{
  "tokenizer": "word",
  "encoder_arch": "transformer",
  "fusion": "prefix",
  "decoder_head_dim": 64
}
Rows from block 3 of the audio encoder of a small encoder-decoder audio transcriber, named by matrix and row number. Rows with one number within an expert belong to one neuron, the router's apart. Each number is 500 + 50 x the weight over its row's rms, rounded and kept within 0 to 999. All counts start at 0. Numbers have three digits each.
Before each expert's rows are labels from the 100 clips, of 14848, where the router gives the expert most weight on average: "peak on" is the class under the peak. Only what is clearly more common there than usual is listed. The data: telephone keypad tones over noise or synthetic speech.
# router: router (encoder.blocks.3.mlp.router.weight, 8x192, trained with AdamW), inputs 0-191
# gate: expert gate (encoder.blocks.3.mlp.gate, 8x96x192), inputs 0-191
# up: expert up (encoder.blocks.3.mlp.up, 8x96x192), inputs 0-191
# down: expert down (encoder.blocks.3.mlp.down, 8x192x96, transposed), outputs 0-191

# expert 7
peak on: key "3"
router.7:531561547442503529454587477522516499454590492443589503481450533471471411494466399514497406563483509494492459520469428530356541537499512427387660517553452444531529565487452469430449504580560470452412661500451506505505480494405437525457556515528462492481454418505451541466559476502536473665566537496493521452529498483480458487471498520431433426477418491465433501464481424513524517448505470581515571532427559505563427647483525549503530519519531496523483481510518492522579494508583572520579478508538489487565463492494581437475474568505529498522517495491557474457436533507512510530
gate.0:534457455437464469433413467504506557519423536567474526454484441466581487543480458597537536577485458530479466496462476533552483507531501430554562446450418664493442470513480535501452495506531567488476567545553510448546467474551528426496465526415472499502543478423507508529487514501483559484440466518497500476489470479529479398427474457614655530471494497525578540478560468556500498520521572512518464437585481550450497570498436426530537530542576478528479455539553475538572549520591569521434534439401514596512461516548481574504600539391465470396457441491516572529511595462600551433
up.0:511565592530519531513555559472519418518576482470518491526497527503470497453491638436514468442470500553517496518525521499464419520469446578413485517543584419494515553515552431487501489540399483496556414431467557600458493513514469575510473465570527489475418488607440480463457484502495472526524475442465488541538520500474514541599499539409400513508542514499465460543494546460501499467494469484467478579409493454551502415538580584521426492472511590501500578464470499429465463477401440451562502570516482398541534485442500430454386469577522559582554558502477444517527374540366459596
down.0:462502436491511469465482478478443591447419558474558571563506520495456484528571620456441496548561495508480458525425479490492541521473540431532498523484452545481492506563546460523421490467576555455535438429488542444539496577422479497435578625509489494464542457510435541570504506454523510476454527634569587532588522536523584439492611450470494497465516456557500444419547514417440480505549495525554513529442545498525470509597576528414499501358505491618522520445542553565460521457632515493529526395542446493583507495594550488488493484456579526471546515482488611489527463483457525474
gate.1:510453581479495476420531530523417526644481445459484530486469419456509531421538424525403481517503525509472492494513494517580476502580474457421606603469542459476588467506502454527456550411547562591548412465462403494523455474682513523581519443478456593547521512500609491501549489460480546546388451524520568441484488476536449510449579539464408516554467492560454552389481454504507533451475473549493477478504606536526532535484490473507495453472533468502459542543485450398524478590462435495507522467520446525441487553498583499456511487486526436474446604503480538545552429457495509431
up.1:557445536454553439473542629571421530548486450508548539461567553471555278500502489540516585557495535434519505533596516475661467562524546490424492497442538465560550486604398425583468475544519512565437458551464497445475448514408451602523555532568504594477396518479509561511585472433511479468486474511537487426536506438528475470446600559468448458494509519508521459525543428535507511475474469486531530529520499522513520410461553511397544494464490519439574469500477571479565513473479523461527430473502445529484495478422448471435492445478466510538480509462474532513519422452461534501
down.1:422479445542489610433570523536466512524463543493375498477495540565444443586402639532528564478530506521501410581482503457428564509479423574455439343459461554472494506452503566470409515475484412385521546555559470489542491464429458539537595581480583523543450526476513490498493480449462504500455557504504551446448396534552510475470492491517456461463523481458560529504550507467489576480556505459471473485441422492555461367407497502558497455542473565512535470517504408474515545518503527491516545466567589475495572521489460484447517486481432459525480457516457468384394530503446497550
gate.2:461524601540493555436543474463506477487497552560570524463499530511480557475450504529460517482509454410543497535475555417481504525462485491413521485508636520560558503534522503477510539550403442469470535454560502512466561478514450459490544450391500492471401460479440571558543523536456498479507501532542579433392508492506470540524521547476403451468531588452510426526519495541413478487509533515432435396400544403434572538589598664505529513492477498513519582416553507494508524557536495577583523496527403515446526368467495485486504421503469523462498489497586571488498439415585509570
up.2:580441479482526451537442573568492500464481438475475455504446494490450477571568519453565524530484608579430529424514545486484501482490462552603423534511445477501484476418446503509462502421544496469595387493409468552448521538446545457526401525535426496525506529514546365490421512369404524470492469453441542500538555572470413399462510520452531498483483399551448529435541546433580530548468467484528509570539503494536427485544463433550524566458479541448463496592412459481562477480531472466416555478409503525478542548466505525569596511534492468511526560552509526536436560543438583464
down.2:494568518439506486479527495557512405576437491543561485478475528475425476515447447537397435488592496442495474419540487511431449487531532429419570469475523524513472447523568501459521584572442464480543592467450548474508394374443464538472550540495527586609384516441454491545469493551608508486497492560445540479507480462451432423471449413564550581513471558574444479529470462540505437381527560488534469458541581534477543479449572487494569475527570446486578453490528465480444354529517524480580524491523537504552498495580423432505529531535523508492482586494532464535552566503566469501
gate.3:517458499591480532584494532458487537503537527527468488487496626553508460406455465553449608540575570486497575491481467476449528512506477469487551467480473560551528530383534498499448516389547456505528559487526510472494514427479419511366543528517508484452429528577647453506531545457584605513477442422546499527436536549529598515539615457606564487566545500419482566560515496547530561432462552552483487465481494502491540540466451509451403493545423457430501467586541486432439463524469492502578526472468409501567478473577538610420485472540545519489455464535503467515503531453440527445
up.3:507435538561521429551553470474566516411539568479471468580508638496407457434493435519427566512524406490503521445454417495480562436549486503507518486431448521539524592398491508472499484438439495535570562518504521387530544448503472458439520544433569487487448558576544459498456501534555538521489494567512531446489557454516594492541637477495545510502530500400431551521512470488467654462538478569503545513496481476406577589416408457483563494440560484451507562595492563471521411612550499476511485475440446487502534533553450505453466473490555439512509525573503530517445558474495518527
down.3:505549450533553492494468428556551494446551501525527591494534484470490390506380471520564464495532495468507558529375527505597519505464588481565459443568428493519501493536410488422477542485371483483454505477498466449552504569557475542467577557480487519502419517477488549609565513519473402477492500507585402517478507590636516608520496544516524435447473482453442452473480493454442502487516415529457388521498535573410452475452503447484551576540486553649466498489481512543454550547404587506502531498557478523510466606479489532498474497458375586521525509511503478486459473541531524490
gate.4:511496567469567517514526449635505480489413568517459488470545480474468477481528523545557400469420471554557437532521523497471427444563557415466509445491526469510481468561508375562602464455505540551504563506469503566542560524489505508491436506520528554657501528511564436499461462509552494516413535462369499491498490445431502482546557539535547522486409490545447534512560530516565505538542520515516514491403565474554405490413517536511503461400498477497488516526460477493492550543524446498463597387467527519470562460393561578482457559646568588474452414582495455502440530521479559519
up.4:450493457471441431473501521416500512492614430508512573545421535477586547511480482498443598545566503481456510454497491557546507535495456561613441574535508514439527524421419569462406539518550480486522485541522517417432506512518507572536508466455464492409527418431491522531526523513489455454585438513632493478500503541551548498463439443464443475554578465449547400506449509481458546491428486520521482485591420537491601486611504473425433504559472547470581458482540510453494423481439538451543427587540507515516423568600410466521564479364478496489505583453541528488573473489509473464
down.4:554444455507519508492443442454530525530482428525528470462499510535519462559471585441592604455432383510521501459445473463555512487513509479512409497398484591353446397531511415580472546559521574494445489499451509527466550511528540474461473594453542462503473534424473567572413524518524498488457505497491434554499504471513502527537590509646427530493499496472575493523554592488535464550532521474517525573445453535564469541459437485503510522500503450332493416437482547415566519562464466379489464487441489576506468543409516435515479508408503436479485492477541482519463474502393506530

# expert 5
peak on: key "4"; key "7"
router.5:484509494425443449465505460500474496507508526480498529491474508512482467489510468500512446518518536543485527414467630462482407505444489508626418427565540445560506412419462507458468493530500481434456434672427472535502485577518463480464433489536478485538604484617523477612466457512449627368456447490475451460491435568470508528510418502474504456503560457490491448536478480485483415625515534479457499520478514589527562535467454539530510564411575540592389501509515505507413408479457561526407446560539542506506529453530466491547460485551530589556485530496523604467509500523505495540
gate.0:479478568472544526548459546404427442499512517493471538505508510511510526440544355478530554539593353439503533494462543540434499463496517520527460470463589515361489550512506494511468457517481571542468422517445452487421495425467615485463611585573483467511433512524495496605525549560462580552477509466569447525482536428479513499426484551532494437412514472501517496434443551521517446497517570441534568536464584480551522563488447459506495524517665449484535470497560510453448485432533419532518456487463427506506451575512470482538475526533455478544597605540521585455566437515430459483
up.0:479523420549523457534525589556496557460432463463526540474508462537532539540500544576514432519560483485551361491521503566557481525474583482440428471483579526470534505388504492451515468435487501464488410489549508537589472499526541617509443595502510544572602564391410436471450520508462464508487488432528521528601491534488466481512511516491594574492537402427594418415459525584425546515483524457471416435502583554448519549399465463473486532511598435456469501448480532535455503513430470481426393521414519519474549491443467464517440513527489468493512520399572441484494441530522525542
down.0:538432557503621483503559427429509474452502521544542479454484513538517376443543489452501466400418492580587553549415490401489545436424498561443501500559460456457457474473491499486457528528508580566535528444501455468552457447610512508494530392596458427440483495483477502371584547489549572467542543515463426592572564514523529511481459532495483491504482451501412483527478480482536577470462457541534491534460476510512454567493572405497507544499497550499416494500368508483498435539565538517522531459463394417381506580497451557460462522509517473427485504502482525400597515520430510472
gate.1:528434562435457586453551480528445532459461519555629495500476431514440400520487540602399493436493517476505511423522414460563460633502483465504573458467496551526500502499473409471524445411475447540502486508488444413517530458499537459506552476475539443545597606534484627569463560487565421503565478538491469442497495477515496513443516547525437450512431551512497461425498567481582520399534503513516509388471500546502568466459550560451480506552473547467467444539504597535504558519450437465575441551420576497462422502478537505571486558532561554502587482510577520612498509445521454471
up.1:558501539467531652545556504468481566441514471506503489556445509528498451474491530497508531490431438579512455465461580455580441386493517460540488558538468459582594593537512511504558444525475549455515534465505537530519487469521449423441590503464508531607629489527541480517516475479460514563482575515460524483497510437467511530455527451456534437486577444615482455488515493512480523490461508592463571438479443443471417466536495468471622453476614491491470458540465590535469550623498467455554484551601564422493546529444494566518447454440573471600430505434583493535563403508511464490
down.1:404524490507439425490529591489511515590543537449472474534482520542527494549599466413467459454547508423530490461484544540537481420558470406554581505393386527525503526471494609487516480515686522575497519524479527543553495570396618527479558542528446477515550512407567529461405518547391478475569443527461505538477476522405441502475511533539493608530477478532492476528522563605429460447497532490538417489591480490582495497462490472535515405507519531512526487548472578529513488385479483535557447457500516440498503547502569521511429476524513521559534465485488441464581443479457471561
gate.2:501524473461486507482573456510567571450511567470537531532527575445523589445520486479398511500522500586500505502558636474528464515505462494533469522529497486516463458479417434518533571535427501479502438457527526525505500516463481527651478452503610445484540492525493513544504521601465568516484539443497429464626434542423566442617494547497484504456472487424500520513510501458513378504487538440509520518438450501469453512478399595462511488471449440523455400487518439529467547452555532448437481550470474488499435499565430438532448483521568448476438556579544491459521498680660509488
up.2:472465506548496500551456560441461459516451433535506452515490426511495482520491536459545489559482478405528513485407390550469521517430514510449525462494489531474538482532540573479524445510549542484476578634508485475478492473511541461323548532498413492510443506464477476496538449416549476490545476569480589534424529407584420599402503537483536502514513573588521501447500496563555571483509452545525489477462580483587549496528557481528493488524544534494563579528499519475513483501457488564527522468523492507492555478388598565491590504471450542570568452428479565497486478347311475490
down.2:529501480490572549489541533522469454409502539513450477578518553415517457497492520461539441405491576520522464419593421443484517498567416564442430513478483464443491458454412462546422541500423461401437644426467574515489597508341491477574580447483485449562538431501514575499557495473524536453509536497530538469502567556552518491519519457481455519448539521467452466433448476471534492512493553580507453465427547539457458551454459499485563515557455574516592434485462525464496500428471467451524468446486565500542486542546478506537527441497477609482489510550480463512539437654599593472
gate.3:481498460515605475400502454446516403595480607497486456536472489543456546474460552454577471485403446533532500462622421472503471494465529535473446477538535492582558473498465461448578470517452447517523474518604544540505490397579502574557629492515486529505384499402521490492469432456553574409498555422400580463504485558509486370457478489467483511500555523527563522530458498482461466498484491564539458494531594555553488518488433477476589622561631516473548475504510492521483504412467499444490502529443477551434554527470539498527500519543501390523560461431438486465450461470494461519
up.3:451520504490564487496524492438499438455471538498477515455559474530505540509522496484529454490432416636512442373553560516477473446458527499456503443504519466579511494526385469507516471570490480574546439468562548512528508428528534578551645496517441515550394470475513587515438447440582514450532626456460535497493488559508447455501486430531542540473531464505489493502386483481470447471477530570483518379568594548527552484506448592554533590492625517515460463537518490526538498481531549471560546548478494562429519519475561466467479503517473443501595524484572499440527580408489404360
down.3:456541517513496560492384434538497428449504502543486551492357482444461429422398473419507423535513507481488423526451456528464521514483446488558466481538531451499529481564479516490535551548502481499546527460424571479516505600402496509485574485474541511473496475484505443473501471459400467542436383525601472489461535463458522388504503526464478522520478480368525537496497517539486442502485499484457565424495483481485507466456396585597543475491568544486569555455471483490498383553455501498429522562590487519498453534498504401473462476511620605542560592426597539511467493520594400445
gate.4:436379465506537529681470495468527410450473514540509480486506502484460490472533487455422504459511496463438493475455531477619475511465492499688546470475503486434537523423502490468560470561416397527542470473482568511499425519488610568516522494507421484567534501505424477600613493461519535522474450534510458543492414440412492553492513528438492491514527495488498615515564497568453479483439534567482529543410442491578433542560459543580513441553533523564502486569516588623452528473460448542475517529484492479555450562506521462590492470456438442491502540498476484552526471524435434435
up.4:495439468532443476592533463462388444489511566520467491490537557551552565486499489451454487501485544482355544473521513523583528460530511469558497557485444471467563547432484495513568481478400469497547489488566460509471469475513626525449419532485473439522539561463503479502527541478475457578481512494448417630536420538511508578430517518387510489509542509531448554510576488531414562483517530418488534484394529547517383482584589527429491475601538595485503539611558636557426573444534508592526496484511451485468542531561500526549482548441526451522495522551406555494448530445502515476
down.4:434574506470451433476507404466519521579489498560493496436564421502583491523427537494503492499524400577488471486526609509529544415479481457435424434488437525524587573494449522515475494538498412489518535555439488548524443585560626542441548472438483565445610427504494474586527563485577362561482453490502522491538393493562451487487476490525429531528456486475466576510564424576459452509530503540477417494494508509505554484476444538566398478533505527501582480462417517556547428450529475527428508540486538463469473581439457506517549459463378461507407488530482462495429507437423455464

# expert 0
peak on: key "B"
router.0:499523498532467495564435603446474524452494522519453504477535467494467475524392581608481654496540502535473513524495492445587542502526392522435603456474454447527443411462536468485476506476356539443526423428627436484424434502575513439507486539418501417567495538412538544433546502468539451565505467541480492542449548465474479429501517436508487515506523528482447513536555602438500487425489562432518437509574443514460486404585444500510548514600459507505590383535487504508560599513544516521479587467500451494487523478512513538516532477553436487521457503563531453515490546524592526543
gate.0:463450565516573491538529428450465366504514555537556468525442437569574529380466501467419492544483414527492610421488517448498476571522570492566505463537476607521530479528526500521574476599460434446488530672499502537540492459548543420570509519503539442470468481488503512581523501499491465484554549487479442541596469407488565536577524540540437513512612426592547391543456560441463458481515593490479540440437499515546451471453498487573476544512539457513488455518482479525481544524570529489456501491546470518490525478502558531553502403574447508469546565531495441471520465524411449628
up.0:492516436461472590463509596545531606470564510458483526490498501469510529490502522511478502449533484497507461571410456597507523456497486518441432504513380437517504526519478435387522582597501483466521476440612534471434498536564383518437486478467467515585488501491502452398504517422489498581463576488536547477541504549520486553512522516464519527497383591453473582456532596451528453493514358535401471497467507456503546493483525587398545497484465540545483447469480443517427486512472463504478579560488455479543420498586488512432484514383411551507489397505478505468460427555520591402
down.0:558493550464425504584421473400581378461590521478461481511592480484576480482429562488500516500476577489479590503568515545577461569563529626494463482502542551556592512543512533623498458457504534638461475445496464567498515507462527541506505495523500430486500475542582542494502477589435574448468456501502467406519530458504583504507526631433546481542503500606512420442527446534438507498552503483533523540520436401414447531601596457488493465508550515532515568543467535470505532518547488501498464464512545490514514470532483407513518533596511514493485453528396507431590555573543479529
gate.1:514521445453536480495435533608542483509500566486486462488516491448437410423541498481586691410557498536493609494456503523514414573509494454501444512452536491482528502418528433524467480464490564541512525524510479446551495531598517468527506493534478570494440496451475621491545399568622492549526461472522527491567555506486460444340509520497493550505484521521569427617490478463489446495466604478615508553379433533591558484447487495489463443559585475433521430528482504513527531516447539473496459439466528463479420488528437509465490413498537486542481498499502537545512435454451528415
up.1:558435494498496517510464559502482448477524494493465456548465490468445473493430506451507318499471466438506544536532516602442495525483491499571538507538342470454486412524484437478469492540595434426549562500517510555462547484523496533468467498529468507494485487549538493479454578503601490450491547508538428402570513451486569501572492513467553525458415520550565515560569476472470489522532446550536508495530503530498499469578500490546462546508565465636464552641561449497627506393557511480456455497479581483507534498524393413510467505484526470650473394537572536483504555606506487533
down.1:589428465476473481479511448465529501483439517563516463492624582510551449465466540528499535444575430530453543473560553471549494452520498490475457576556514468462594459532454595465525475491457478546470517440423514522537551566454481427435471583483505539438486515474533481424479541496517441449498473527464560455473411473599505537489587489544574525493564457449538454572471521436450496535451549458504533530454503490576521472431532523436500505569548422537457489429525570370486481461416577514562460486510562536426288442515463536444532496532527549478531544457449546513518407482466649502
gate.2:495499432474461498500471470507520458582412466475500511503503599549485446509465535583535595532596460502447561420398526428510538505407511577411556577518526574440545565546516567550528413477494472501562448478420528498457499465553564478522449498532482506534559505549433463459468513480594445355527544498523533516475482533599453502536479478505486543556566532460540502623514502522554501501482521456556511475476464453581461431467486450409584444479522501481527416499513461585490518501602489511560447597462451411434528565453509510442425485439455581485445556430477564487556494628447473527
up.2:627515415520452563468475492482533512506498475491509471560474521566489519543419611530421428536544566500406584452440501465624551506505402451534540457576508477424481462539538496460469514492527485507560500497492543450433555533481425510569480512446457572520501523523513531518499531454560493492578525443415537499467468524495493475509502557432522583447493512567424409529570499479602547595453565494615479459511564488528502557470506550506569401464408492486419519523500425468516595365583537495524555476418444446548517542562610523460506584519472539529538418531520460484548498531549482577
down.2:554495437395598497506542462467519433433501520448508482564534507458540635612503520539487515511492528526512451535497579438509470570484467518560434577496557525548494464480498531437503523526461489486444537544450428487605532517539489516496551489417547553426447483519452477443553415605427544537471569487413495424469599580526584477511498538433510495624424509403486517493451502536459480505512444478484495484486438562425401493485533457461457507519485532451503492422429483549588449513525567445510633508515571553438449490413455522517582437525518499483436400470484558479497404546597508512
gate.3:483538525481505485521566603519490504427471525490441416515412426443509491524442506411430499529446584521426518508458542406602531444471516434514593554536531489491443347496469435472514471542475497531501555541461643499482452482535462451502587516493475477631491488569420529514525489614565469499528497436471489481471509526529461440499475497492508445494474514573533517504490609553411485468470630530480365470494530513492529479504525578444456484510491533524539444481487499453466455509479602667492539517604566519546544497528505435475510483561586514477562456432449551518490503527463440551
up.3:524502461512539452529486604520490523494472589556490421557448483449544504480492532487442552516549488415503493528433482490629460482442549512457567584507548465522479459538525405468444525518460581526516562572532541497485474480540409471548536631524506461671498479559423470467587472497565489525521471493507483505462588499498506431516457478501576436472480531524511569532543590556397559487392499493462487503496550494501491344560512515458464464557455406417476471525464465471525529521481568661423508440550542505526444498498503484500513486570528455393568464491468564513473442471429506583
down.3:588553543535484509445512423474563377551564409486553521446511470499503540489409483498465541579480443519475415585514513408461497598513532444531487503457463518502550529410469500484423457444470495417590568572473465516458501533482465493479441590494529607541469572482536507430472517402524598465565562437407395467527476514591568529508463487513540594443472507535573547528533470474532558460546506521440413474519427500533571537500569505446539493455466550492561494484408452489549424520492496499494573535491523528454538492474497601477535460455466388518421460470481555506365490468424486547
gate.4:495507564525464589481429447549534457441584499531516438481505480561438372473515509571546555539496449547525501460473490437502600471501589502515520535475422455468482385625533426455508460534475494502530480412538448511528459511550538482407490427509474583462412556537472569520418536563490546577558528461497527494462528485545470504391490519543494454497576553429455523481473512515529571443484524385469525646418465521602541608513453628570562476512426484513534482516504506459494488497485444559426406421508511463489490494470506497551484421475467433487470604452541489470505516484432564464
up.4:519469524553417565478469460555587507447543367556535543539478533467520433471507509512529592473440431501495455442471472423505548477505483503507450489518522455444431455571513500463489430591511488520504475452592502530493535467458556435430485514474477602449426596526501518440441489582551486610601522524475517431507540456530457530431411411470409456603523529439491484498516458478472604487542513501485547617450434519607552551505438517564530450557431502495504424490542416460467484490556499502439437465463498610406576437484451489477464488468460450555442550447522450510528489480386569505
down.4:424451490383569517462526576463512544549503521482551437598532509470485567477600487421479537522509549383560552548528518528455529585573618571549498480462512562587484554461573472490522459470501567618444477525477432474372491552400498576563447448603438480482517469524546439563450558453558504453487389519531516449477479566442486515541528529472460470550530531485513522483486422506463529489445546454530521451513516512557549587556468453397483584449462525530504492531510462552453468396585455508460461479507435532417518505506525472589539496458454559556470532510439518575501560503453441434

# expert 2
peak on: key "2"
router.2:448513484500463476410428415500538402623513450510491521574473567490468473519531525460607394543606548505499516512534488430497461410547552509560384582531485528531424575543596524583499477401540469547453451401548662478577586480442541548571472535435577558427575424532446482410526536534459416421459461486531468450491482455512590461516556523522470518536501505432473460484453471464478546498507452542503478517438540439468516466405477491503538458471449481402553556491539517490487430511533511554543474528506447528572547540520479499519546525565587473496475532530480467496553493507513558461
gate.0:535474502493431476522506545452497523500415539510477578519485470508468510485504478546393539538393465548503624483459516477413466482565591537484536468500532512487485557499478566480481476453527472552516534482519437448452493454478405482424623580520533440603543506480466690540586498536489507583435447521484514447465448531516558501468461602492483469545507499459518462500465519546556452492497444619516511548450537495493526484528527480425482483462622542502408508522494525517565571373568433469485572556486503523531377477558483466497497488447441449508545591432513431548462396500384496477
up.0:485503493492460504578511547472476510549423368538502586505481453444522524463505586585504454496390507416559569511426510513413447489546498480516493490499571534441519509580473398442577463497496430534446540514513472495492591527457528531489565547581568461568556492512532592478529559443556461574413495605462518527493398582569534550540490558501491471452503499428519495577491498543563435581525497501569534509523490519485462568423451488481501441483569473520469578507467563493527591483576455525552489526449507587451461512611446493519464497506603509464468557483465478526471468345410559414
down.0:483495550488463488446494504549480380562487495520489470442454575555478607426522572514506575501514496488500576506543573437373532450490520496582436470573526555486540450446412474420508445483453469489520420441511488599526501515477521403530469418483482495514413484521433440469485558522512539465489406524504544518551399439562570553487453532480488495458470535508486601492449572497420513540480533547406455459507496573448471450454447553558487537485556511474480486548473573535536421523578456480408527457540458477472510485475398511497574493482511564573501344593410466503478465461617426540
gate.1:553506545420473540478465577551459519563484485532466510516521479493479399491446480467379559466573524565492496510426547477428539563596479500465475434504484423514496531567531596469513556535482544540560480574535467497600411469496475559506505565519453457464453524451599473383535440543577413524423461494456514477451504547481490609568486529522430390504560511507497465507467498445584483478507432515512495482579522519565577503448542443555432645603429550534482471473530521485494561525561559433548513617454504560492488500448461561583410588544456461498524499400559509473507541506498501522
up.1:536472498579557508552577510484497511398487520497497458515491509474527532511553468540447507609473472449481476490619518547530532462427554541553475581431564564512562458501493404493471447546505437506455504441531519433456523499516452475476493452448543434589513537490494488637510563517369584452572497545552410551451509482501527449425500503538521518561447466566482542435456500508449407508526567474554533486429539393486440411525449526455523352402522473445503540570464490489560461502400433519469510421503514379498481525524570473479551476461509532490540491602382471487458465542520586480
down.1:385515565612497449545533488487538447570521444524455439577518517505493506599487442494500426467461573640543425470507531515547509504514535489580542485488556527509498464517477512552468440520522538550511517456514450549464528459493553498499289510528518420480515526578506523551486496533540642467509465491523496549487455495445508517512478566466476406461538580516567477476490513532355415442476512470433512483557453508550546532573553477378617468495484461428535549476441465467483444474456443569513468621457485503533434469471482454455449539518532467454421538447446584441459478493483506567
gate.2:446532498592384467483497596536624479463413474520489536453519546488521488460508575516505550619428528472466477518492584494511538503638489533522521411515493543467450539514466507512490545538486545533505514485561447497604478469527547528534460456492442473576479463521452613638416532580485484545531459479472584570451515543527575456439461499565515559494454535456577504451540457527568476552584492573486519421458431440386535465531448482617457492491507518420489466539507436547527432384485461422545495482542513503571466546431465456547443464461441462489384507473460563443500511508501484521
up.2:466382567484595549480490494444442510527504533465406457498490588522537513513503537516497474511551531516514528469515471468558526485423558486457450513505492418466481546527555478424464505506389501461500466505444485548457500519557464475456578474532558570578481524429555405363532413467514522455514488475530501471530484341474553573630426527441453504484529466543484463522446502445529465484522498511554517587485509511643559486542617541529508514502586417531512408488478465450492503505492550651452528547471465577439502448472557469530479558560558576464565522572593434494563450510522559483
down.2:459361472465501482587506491470436495466542532407446542480489441591514527543335510579537481496550433518534494501479503467574551466534459480521531476561484531444489433553534565386540546457475533446485644462565533499480482537466553461490590481513529482481467512516532504520530533543522427448567497436402533604473476511434483438538491551547384551488514419464460519481461538535490477528433454510546523467443447398544516585488509511453450514535522537606478486492496529485564488450494504502535407496514571509479560467440524489620459603477456574491586453455554518507459455623510605489
gate.3:505404504449448523544539485627596462537583523434555527570480454592499552504599559463524514463500488472412513448493471490490441435525475482551403487497467492450521522536531589445435451432423500548473502450425478443551494523533461568545460573509492556526559505535567442534501454555579523555578473469510492465525408520485411561549486563515529551510519577538525533435544480540497484493478457546457484513495563456502611534386450526615578470481505512490481420577460410498547443549494494506505520475433506490459475571482531557531486441563365413475467598452464519422516415483586548437
up.3:521514502498484488484508507405513494503390461525468462405483573456507443447390402547543483485534471565532570548473502414461526505489415543396543354505532505512449483453481495548554534548476532387440476529619478566428496542488572550450532450466604450548437543580557543522512536514395450455469496552489562544530527576522565486449539411415526490445454458517551448521450508380502521533485454493483448474452457495477479442538519548422441521482562439563546537440456491517428561574578529502554479515493516469546466561433492452552494531407548549471436453548489463531505549514444393489
down.3:429536383533429543565550509499501528468455618454453537555496477501450520469543507488576406462411437433560429404526356484530395497553429455502547539458596439489493456442560458518442488554493587503500592513448441468507417495446545565429510522482456551479461553478537482580524490455516624523484533432402575415446459458458568508476468491584432535498533568513489541563585519526509449480505470577450492563453527453457606495573476516491498541536499532540378468506516453473472529545533540461506418483458523465509496511495513516585493430508503500487495525466581524551529502474551400536
gate.4:491472561591522485481438476467447445563545544481580528555524470509478573430545515539540542538472503532478478524509409572461497433582511496527466423510494497524473422522371449466473544461473524527602555486499517665495549539593487553478445461533495415456447381423419569500462490549482456474428475526509465576475473569547496411517420454484452392517540553478483459515522593470449542451522502530546449452549420539497537497469547477489567500484396454555423568528484496438518592490523500461468503583466514401501570517448483491523489507466371429444505536518493519532523432441396504571
up.4:438462571584613532510456451493447479498539533521541576569541549510531555468488530486502484543499453491472433486574505534462515464400511518600456471542500523520479449584508622436505521412467479556535536552375511533458524566592473636471486590454465508523479452483523486456520500560519425507520525437425488513518528527529448398506525428409432548529436550547497533472562578430465521402428469486528493448601476468566483437487468485377529464518413513463487562533433411435497496572521490512480458543546527448510540606492531559465496547578482506540523596547452568541495485520409447486
down.4:545551550445518477591469511521424562517478441477407483490469458455529431589500463560566418575549534545472527498576450559499526583509423471451469544499485480469490525476508435536460539567579519501511492563628545424502475460587531446604496531485435527513557519521492551480499495418499561460477541431485482489462471602594478452526508434510551391487462488408560493459457453404519586515470471517507539493390420451528371535507530492565524487641429531411433531490441471535526508487522444543510469513416562448446451542502521561450505505472484532546543483491525513533489509441639417471